A small image embedding model, trained from scratch.
Model: 12.6M parameters, 64-pixel images, arch preact_resnet, norm groupnorm, widths [96, 160, 288, 512].
Rows from block 4 of a small image embedding model, named by matrix and row number. Rows with one number belong to one channel. Each number is 128 + 24 x the weight over its row's rms, rounded and kept within 0 to 255. All counts start at 0. Numbers have three digits each.
After each channel's rows are labels from the 100 images, of 14976, where the channel reaches its highest value: "strongest on" is what is common among them; "patch colour" is the nearest of a few named colours to the mean colour under the peak. Only what is clearly more common there than usual is listed. The data: rendered solids tumbling over patterned floors. In brackets: how many of the 100, against the usual share in percent.
# convs0: first 3x3 conv, stride 2 (model.blocks.4.convs.0.weight, 288x160x3x3, each kernel summed), inputs 80-159
# convs1: second 3x3 conv (model.blocks.4.convs.1.weight, 288x288x3x3, transposed, each kernel summed), outputs 72-143

convs0.151:149144096147133105109099152163121172119153120155122174150124120122096109136100138158124121103141147133152149166140138149153140167126107104105152100106137125101118132079098103135141141129190098097122107153097120150179121143100127129098135127
convs1.151:106091129114144133131167148173114111138133132140132132098145137116109127116135118103091121141164117169110134140166141109130139129151192112107104128092145137140128085143142125133136125108120115116157134139059163112110
strongest on: light from the left (81 vs 24.9); count: one (66 vs 25.8)
patch colour: brown (64 vs 22.6)

convs0.42:158136148104111067118152132156128110126137121169165100111126088169105141131159140158112138176172124151120128089104109113104072159135139102114134204157126131097116088152124046139153141138119115160132134128104156095093140148119140145112120129
convs1.42:171133080112115128158094054125086161096126148131142160099130103124123130133096140156093186125108112126119139129110155143089090138071110113153145138115100150108161136107152124092068120086131098133133105110121116115158
strongest on: count: one (77 vs 25.8)
patch colour: brown (55 vs 22.6)

convs0.136:115124103144114129122166114116149135163097084162129079121131120130114071136164126103147148156112161118163157087145114135115121133163192089129102165186146114120121105115153096098133091129144151121129139069116164123126117102080136112125106145
convs1.136:129131111156131114088090074126120156172127116111095137099148086177136146134139139130107134107153127126170122096152092144120122104108112100103112137102139121124123118162134105087111122127113130111107123121105105071151
strongest on: light from the right (83 vs 24.8)
patch colour: brown (53 vs 22.6)

convs0.229:112126147151132176164100141215149125125178157136120122166190105121148140176109133134123150142141101114148129120131150169125124123108102106081128138085099116140128139150116113114112062103136138101122146137128105093145117086125103163116171122
convs1.229:148104135156167137115110117135091120128139111110115158121112111086120149150134149133106155122130126141089115130143157162120098126149122142110112137122125115153115156127129111128134112085108101142111106122130150139080
strongest on: light from behind the camera (79 vs 25.4); count: one (66 vs 25.8)
patch colour: brown (55 vs 22.6)

convs0.283:130139162129128123184140136094144147101125111156169133144150147124102117112133124113106144137170141136092134139164109101122091118094119109126119125210065105126126114135150121123141076087130104150132134118122121125104123126105126127171148138
convs1.283:087170126139129140123136172141140180141128118091128125124137145108170098108129157098131128119073127097163133147179126147103140105110091098158168125135158074133132122116099125147132139148131102144105163121121153141124
strongest on: light from the right (75 vs 24.8); count: one (72 vs 25.8)
patch colour: brown (46 vs 22.6)

convs0.93:108096079135116115114094125183138107098095182119126121116131127103150112160101135127118124111143113135127125161139131101188184136087131134142072091131125143109132112086121169144108176122121145126127107114115112106124157161131135098146112093
convs1.93:085139157128109106118144114119135164081096103168124083095130137139138134122120095111123128096143162136082169167119126148136135118135167152138110142107159111119126123129160114130085168161132114138123120103152101147112
strongest on: light from the left (91 vs 24.9)
patch colour: brown (72 vs 22.6)

convs0.209:120130135131110136124151091105103113125166102182124109108118169106108090110115094091128141104155082117103132142144108140136144152141113082162135138160134132176178129146126147159155128150122114135121128139088146117137090133127124138080152100
convs1.209:087147147127124132152154068129136146130146061136100126121127095093122143188105103142114084131140141116109138138118156121128131100163071113116139133150121114069126136138130112137104106094160107090129122179111091105155
strongest on: light from behind the camera (53 vs 25.4)
patch colour: brown (49 vs 22.6)

convs0.153:120136167162138128142135101198124145109135104149123115089143181130147122139110104123105119113107139133138143176132109143118109150152137164127149137086131096109112162110104153126139084150125080137110141115117123112109045072106138085114107133
convs1.153:130138200140160152124081146114130133160140130168126116103139127128117123096168125106096137145147129131104120133113109102113144141145147089131114137121128138146139092110116099109145108142105144103106118117120145096164
strongest on: light from behind the camera (51 vs 25.4)
patch colour: brown (50 vs 22.6)

convs0.261:107138146125121098109118137145150088160097126157135124118131134138166155089180102148148082154133159086151132124134123128107098107145146106129094133026123168127118128109107135092137128123075170119137156108105108118148116131119133124115151173
convs1.261:102073142128120147116095122186110101160141186107111117109100100156118172110120152129080102122150147148121129119137121116162137153106078118132092132092158135153092111126107132115110097143146114141180121115093168104092
strongest on: light from the left (70 vs 24.9); count: one (68 vs 25.8)
patch colour: brown (53 vs 22.6)

convs0.227:093106139101108115169140141095118066165146093150112121120104118142107124094152134127070112127125153141158124157176104134132197112137110108120125109128126132079100090117164172122135135089072118127104132121139141128097155122134128134062117129
convs1.227:119116147105165171094093124152093098153114133135112120153150119152122120143154103108110153127158099136101161109125136174090161123139104110127086075114188129039108131127118130088142130128128145145116096113104137081150
strongest on: light from the left (98 vs 24.9); count: one (61 vs 25.8)
patch colour: brown (63 vs 22.6)

convs0.15:168128141136085122099114163147153142093168141163144129120133130130153132166075113131111104131135122140093128115089117133145123101165127162107130131168103091112097108114132131135131101129116100138121101116107113150125145150097100100105117168
convs1.15:129160146155117133090129117142091160124172171122092133149147133135126130092114136088121088116109115163138118097138108135135154133129111110150157131172109120090091115129093144129096125193128122149105123138145146133144
strongest on: light from the left (97 vs 24.9)
patch colour: brown (51 vs 22.6)

convs0.166:148121156142159109109121138145157113134132104100137159129134113129133124145120176140125129094054119159127089129088108127180109166139107160116136174159127097081145100113138053164148147138141091133115139067157102130131134101074113124090136135
convs1.166:120095103144089123133119092125101185109099141117136144156148165116163153088108134121086140112087127128138125110114163132140106115085138118124079087132076110130143151090092129103163097120083083149147099132116128075092
strongest on: light from the right (98 vs 24.8); count: one (84 vs 25.8)
patch colour: brown (59 vs 22.6)

convs0.141:124114128138163083105142136095081116104121145098126129117088134149115134126116147157116099100118139116118157106122183113098134132091099080120130132132153134153138120090107099126105159153110112142140117127115131057140106101150105143150139071
convs1.141:151117103113091102128133184135131092130103139177142126121142181149136142131160113130123099145154116115108103126132125090106139137138143090135138121082129168166167126141118101142141159111151156077170093135145134133095
strongest on: light from behind the camera (51 vs 25.4)
patch colour: brown (49 vs 22.6)

convs0.275:120172133164080156085135127110129168127146203164165129126144127125167082144145110100152159130144145168146114119100126136099137102127161136108124120204101151108100169122131139120156081105092132125136118129133092126073122103091138106128108137
convs1.275:127114112124114139140113166093164144138144138123135133089160140117151123152173105101134149123150141149106097134168144113170121100179110103091107095124153134156115143122163151139141121137093155100131150127140132103173
strongest on: light from the right (55 vs 24.8)
patch colour: brown (57 vs 22.6)

convs0.180:154136133148136143138178076160127122145110124120194089131129110141152128124096132117131110137118167122092092084130119131095149101133185124126090121110165105165137092116121140160147124110119109124110119180117087137160132139089156130101123114
convs1.180:091147172182127135112144119137117146160192157142129127158151103123116109114132089131115128139121136134126132120156074151127174114142113138140124125129157108127162138165119146129116101186160137127140095067149142105139
strongest on: light from the left (92 vs 24.9)
patch colour: brown (57 vs 22.6)

convs0.273:179126134134069119080166130112126140119140093131117147085144098098141134113125136092148110108113116099130120143140143149113131148065109125151109118134118139121138118155162094143170166131125157110101141087129180160125127115141125143172114161
convs1.273:139132162096127109106127104165110073132166138151108119123136120103117138139140118163105123135110073134103134095080050123136128139150126106133124135103112124104123078143147100092114091068126142109166143105097135130101
strongest on: count: one (61 vs 25.8)
patch colour: brown (52 vs 22.6)

convs0.47:098129112119103112119154143069111119135134092145111105109101164114123097110177158125170101145065135119114123112104117107176142118138143101146174160116188137087149156105153110119108180114135114143137130112123144097141125123131155128180100150
convs1.47:135138129126167137153106101122128105154121139136128106140171107150140170140133166173101096127148105164139109099133132124113096151101120104159121084110120163159145108129144159092127133109151146124122140138124112158155
strongest on: count: one (59 vs 25.8)
patch colour: brown (55 vs 22.6)

convs0.204:149164123122133103091107135207137118143066138117170136117085140118093202071111096107146096091143129129108130114171147125107129125113162157121113144097147142118132117067133146120100141104108123161118096146138103096165103129144145135145125098
convs1.204:108137143125120134147147105151139122143133117134132121088139107118154170123106155134110110132091128133153112141138119112121124120147113142136145150140118130128141107177117129104128131099157124120146118149186117126138
strongest on: light from the left (99 vs 24.9); count: one (80 vs 25.8)
patch colour: brown (54 vs 22.6)

convs0.72:103107155129099114091123132090158121131114083156152123154161123109114152161173072142093146124127142100169170160138124105093131140146118170094092138192124150131135099109124116143116132169107133078126134100127149141155150108109149113111143143
convs1.72:119114127152141131112142100106151150172117110105116142095136144111140163140138148118099081125133114117127158077124104136123180121154081059110090116126133101113135157148162168148132097135104093108140130138137157056142
strongest on: light from the right (58 vs 24.8)
patch colour: brown (50 vs 22.6)

convs0.21:147122128121185119091124122151120168148155096096164137114083153135140108112088126129120147145116123134140085110131155160163115124130091135097180091127169114113134123139162159146115090103160131134111126102147096149168118158118121181134122120
convs1.21:138131122103127129126110163156141143135159181127087164124134137111155111169125132129131128118131107123152189125094103154157161150124155148151154121147166116079137134094152141139152137165100130116137106112110128150127
strongest on: light from the right (64 vs 24.8)
patch colour: brown (51 vs 22.6)

convs0.156:133140144114150098099118120175151125127110128129163143138081109090114107099174131140146111138103148152129149118133098115120124101130128144156112158060099128161106155115113134112142104136069101176112153132166166110120115131164110118096150082
convs1.156:105139129087125132143130091138121126126099115162108124153119157102144123118127117108110160072093132150124171106111107126110155062149111093103083088129128162082082099105103128104137144128115137133147104124125147124152
strongest on: light from the left (90 vs 24.9)
patch colour: brown (56 vs 22.6)

convs0.179:106139133120129151142146115105126146152160160130120096152120156162185125155067093123164096128100112102146125146115147162150063153156143095113131117120125128128131103128133121132113128114127140134139142082113132129133124119061149117116129125
convs1.179:088116157122168149134117121151104121138159133141159160101176094101152119130142145102143098128139121119136121105125142109134126149172159119117147101113111125194113153120145130137091107151127120091108112122159119143163
strongest on: light from the left (79 vs 24.9)
patch colour: brown (48 vs 22.6)

convs0.160:155117141134151126105131180070089100124080145166170128112145128101138081164145141132121132136133139150095116124139132105152071138144133152105159125140107115113109104121105118125138169126078097120132130132143103155158126116094139132089134119
convs1.160:142086140141119101119111114151139144132097133097134132149147129107177087126116110163123117108168150131107140135123131119133122179167126126183122105141153131101110126076119161142128107109116085148162103075130106140115
strongest on: light from the left (87 vs 24.9); count: one (69 vs 25.8)
patch colour: brown (48 vs 22.6)

convs0.6:124127117133167146172145128094121130152126105102159132128129075151082137134158105110174116159163163133095147148124123123160122115162116098126168148119150138102144083132128119108134138085145111123122138120129147146109114121009127115112128125
convs1.6:129107098134147138120141196136117107149108128068086114116131161120174140086114133082161100132142110113132131100174108142127135125100151126128110117107164108113095152096136159143208095161112116146124121151115186144091
strongest on: light from the right (86 vs 24.8); count: one (79 vs 25.8)
patch colour: brown (46 vs 22.6)

convs0.215:175126122120143087071124145102144095165169142098123150163125100133100137081158142132102138153117171128121144117110152157104100129138113114180137096121077144144146153118126106117152125145088083119135116126083149092086131088094178125097126132
convs1.215:156132154155160088147118118124135151169128099119119142144133112113106127113140150127171139134192109088126129100152084139122141122105069147125135140096131129131117122162123145112135132151133144141135148156088158104110
strongest on: light from the left (70 vs 24.9)
patch colour: brown (50 vs 22.6)

convs0.176:143162161148162169104095148118152163162188120136143111125158131137173119162133095116139151140119092122105110131144132127148101118143184109106118123084095148127103141113101149132127096110110123119168126096124115145119099126071107123091116097
convs1.176:127106156144169155105087116140111137148175158121119134106131084127093114132123161115133107181114145129099109116108095167128115149111116132133124119102115107145124124108074121115160153157146080162137139127142125111125
strongest on: light from behind the camera (94 vs 25.4); count: one (60 vs 25.8)
patch colour: brown (55 vs 22.6)

convs0.46:147137094137120104074115165164108121119107073121093110110113070110123116113091113115123126111118122118155108086153142081100146118117096117126114163104111115073104087115122160128124117132123122206126124135151112159112113117180130147135133112
convs1.46:141101092151100118099140122138120109116100110066098134124089167140120087129134085102113111110122108108130089134098096150140124115142154136130141081150111142072078141166137113127125115148161158127130145104147103103155
strongest on: light from behind the scene (98 vs 24.9); count: one (91 vs 25.8)
patch colour: brown (62 vs 22.6)

convs0.171:150144072132140115121119124101155137101096130135119129134106153097078111124152160125155083120180165129130139121185143117124109131137172091129107133161123109109099095116137151140145158094145122160138103113145120135141155119134122102147102134
convs1.171:114145100109125104122130102106141144140101128097147103139151144134153171117163107132115104075116138124121155126101106106155139114113149106128077081112147139052147123172091097090134148139098132110145114126120120110148
strongest on: light from the left (66 vs 24.9)
patch colour: brown (58 vs 22.6)

convs0.172:129121148143136141074093110098167127126116089160153155113095127131132097124169117111115163161116116105091125112106163096179156128167125104107090136152119120110153124121128138147156085157098119126142163120131148161142154108126109105090116142
convs1.172:088163133130117135093130152151106181099149114112091179139095185106156115069103086124108074130107162131133101143120101124141119096144099105137112119106133088088104121099147167119142139161119138139119113124096133108134
strongest on: light from the right (76 vs 24.8); count: one (52 vs 25.8)
patch colour: brown (50 vs 22.6)

convs0.25:142104130136104111162118102117134164115093112143113124118114104138111140126100183122131110115134121103079113143175158130120140116136093145146118145190129150171103093152150124136132124152142063130118107140129114102095113110161143130151114122
convs1.25:097146120133112108099143070110129174083129095110121115148096097118148142120114120106102070122136145129146087124107135155146116109138107132136131116156117146079056136120101139110146109091159138149135115075138120111109
strongest on: count: one (63 vs 25.8); light from the left (51 vs 24.9)
patch colour: brown (59 vs 22.6)

convs0.237:174154114172172153120079156121124137095110101145135169151117158103130140158100121114153117129089134139090145127130112147158091096103132131125152110146179102081153153140130136111171136135167109140127107149178126170137123140106118155137119126
convs1.237:093129149085144135126127108130167086138134137153137141139135145116130071116110128111142180140150092112210120125140171111088086129090140120110140133128102149122138161155099151130102109136137132121108145086120103123121
strongest on: count: one (59 vs 25.8)
patch colour: brown (70 vs 22.6)

convs0.126:139140122131142138118131093121082109133154096132170120153116123109102124110116135147139109130120095122109135091125117172139121105109152136136145108173160113100120138126111132134101069120127107131151104129157104127113130098077130152104156146
convs1.126:148121111133102170118136129151125085133082133112081156133155140165130164137084107126143103134109123115108120123154156121137125126100152108132101098174137130132177159125125119154149090142156122111114104176180138119140
strongest on: light from the right (76 vs 24.8)
patch colour: brown (50 vs 22.6)

convs0.35:110132134120152076105134153156152089157187131143118154152088193145128151144114074152133130120135166121095143116133127176138129130138180122111129127109139147085142119166132122126164139144099139133106120110104119151138153158124130164123129088
convs1.35:131142134115197158117100150151140150107115191142099118110107156099099150141139128122121117143143123145149110142110140158100145125154089129140133128191125148115150116160126150146110126140120087099161110135134111129117
strongest on: light from the left (95 vs 24.9)
patch colour: brown (52 vs 22.6)

convs0.3:161135154098140127107147129151115128130150143153145143131170134122157124079153114140129121129114178152096126140126100123132105132142083141116168108075081151103117157107117123102159100136089108163131129111130120165148114140165157167116151105
convs1.3:152145122140138130142104182083120157135103153147160124184130125107076112124151114092140165124108128150166106119132140139131132098162154081112107082129145150106141160113079132111092088133111133121128128145152122171132
strongest on: light from the left (91 vs 24.9)
patch colour: brown (49 vs 22.6)

convs0.24:140149118091112130119125123111123099126160132150114148104080172107107126131130182118133132103049156146094145159154127144101175120071096138130131106160109123140139098173144165097155122107130107091105140141131141145140149141180116107089144147
convs1.24:104152168086146104085134104137085140110150119155103136158125109150134129101139147125155114125114109108142149113150112150118151112108104139147125115152157113073104107155105086058148156106108118094114128133125118085070
strongest on: count: one (69 vs 25.8)
patch colour: brown (65 vs 22.6)

convs0.258:160138149168141142102169134139133124132136141159137153134124125135119142123106079113139158116092186148116153092070129101131055145148158116134105120093130118111106127129108078111133133163119126128138171110129172154105166135119168140123164177
convs1.258:135112074134111138095106145089131165150144151099118191119109135116125107132109135120115132129143151124155132154129092099103087131072101116130165097109085115084137150135102153134115097118130153078132138110124096092145
strongest on: light from the left (61 vs 24.9)
patch colour: brown (55 vs 22.6)

convs0.12:127107151134162142160111121113129128122115134106117145140145165108133163094122112112083111146162136108147144121156120148090080093139091153100125115100082164108137075118121136120129104138086171160126123094097122154115133081148130096125157113
convs1.12:133144137143143100113118143151131165119143147136097120187143096136110109140150128098135137154133132110113107129154147167117138123175073149144154151116141089138136108120077141130100130142096088125133128113126174169130
strongest on: light from the left (71 vs 24.9)
patch colour: brown (55 vs 22.6)

convs0.162:137171103112165138097090139158105045132143112130147095160130155102152109114144116138148146111138096127143143117106117152139149114138138109166109140124120103146145196147068100106150109110141103142150145138148162158115140128122116126141172131
convs1.162:127125080105111114134140138160142111170117129113120117094136162110166102157164146081122134127108092118093119122131107122139163106129102128161127137109136130120121144133151105101118123155115137117156169105165109108122
strongest on: light from behind the scene (89 vs 24.9); count: one (78 vs 25.8)
patch colour: brown (59 vs 22.6)

convs0.7:143099140158131137128153091066119130102135146098150091125119145125172139103139171140161152097168093159098135117111161114130111142119084118147147139149131123150124124168142113132106141130134095082117163140115139137087098129071146135138144100
convs1.7:100188123164050055132185119132108159107143135134143121117135118152115125116150164124154121131115163121127139110127115154158149126159079124156136118127140121159153148096109101148146136139124135170125108125102139123127
strongest on: light from behind the camera (61 vs 25.4); count: one (53 vs 25.8)
patch colour: brown (58 vs 22.6)

convs0.142:125099158159160116157131144215091144141180112134119163134169150124118153138135115135132128157159137132145137090095147160082143123082119124105123088098127138133136130107122123136153102149128128135160139126088151114109129140116123125104124059
convs1.142:119150146138190132124112104136145096160129132147149126069130171105060136140120130156136200118115127155109082134077116162131126115093096098120182092128125121172086157145109094111142115094119119098098127120107135152114
strongest on: light from behind the camera (93 vs 25.4); count: one (55 vs 25.8)
patch colour: brown (54 vs 22.6)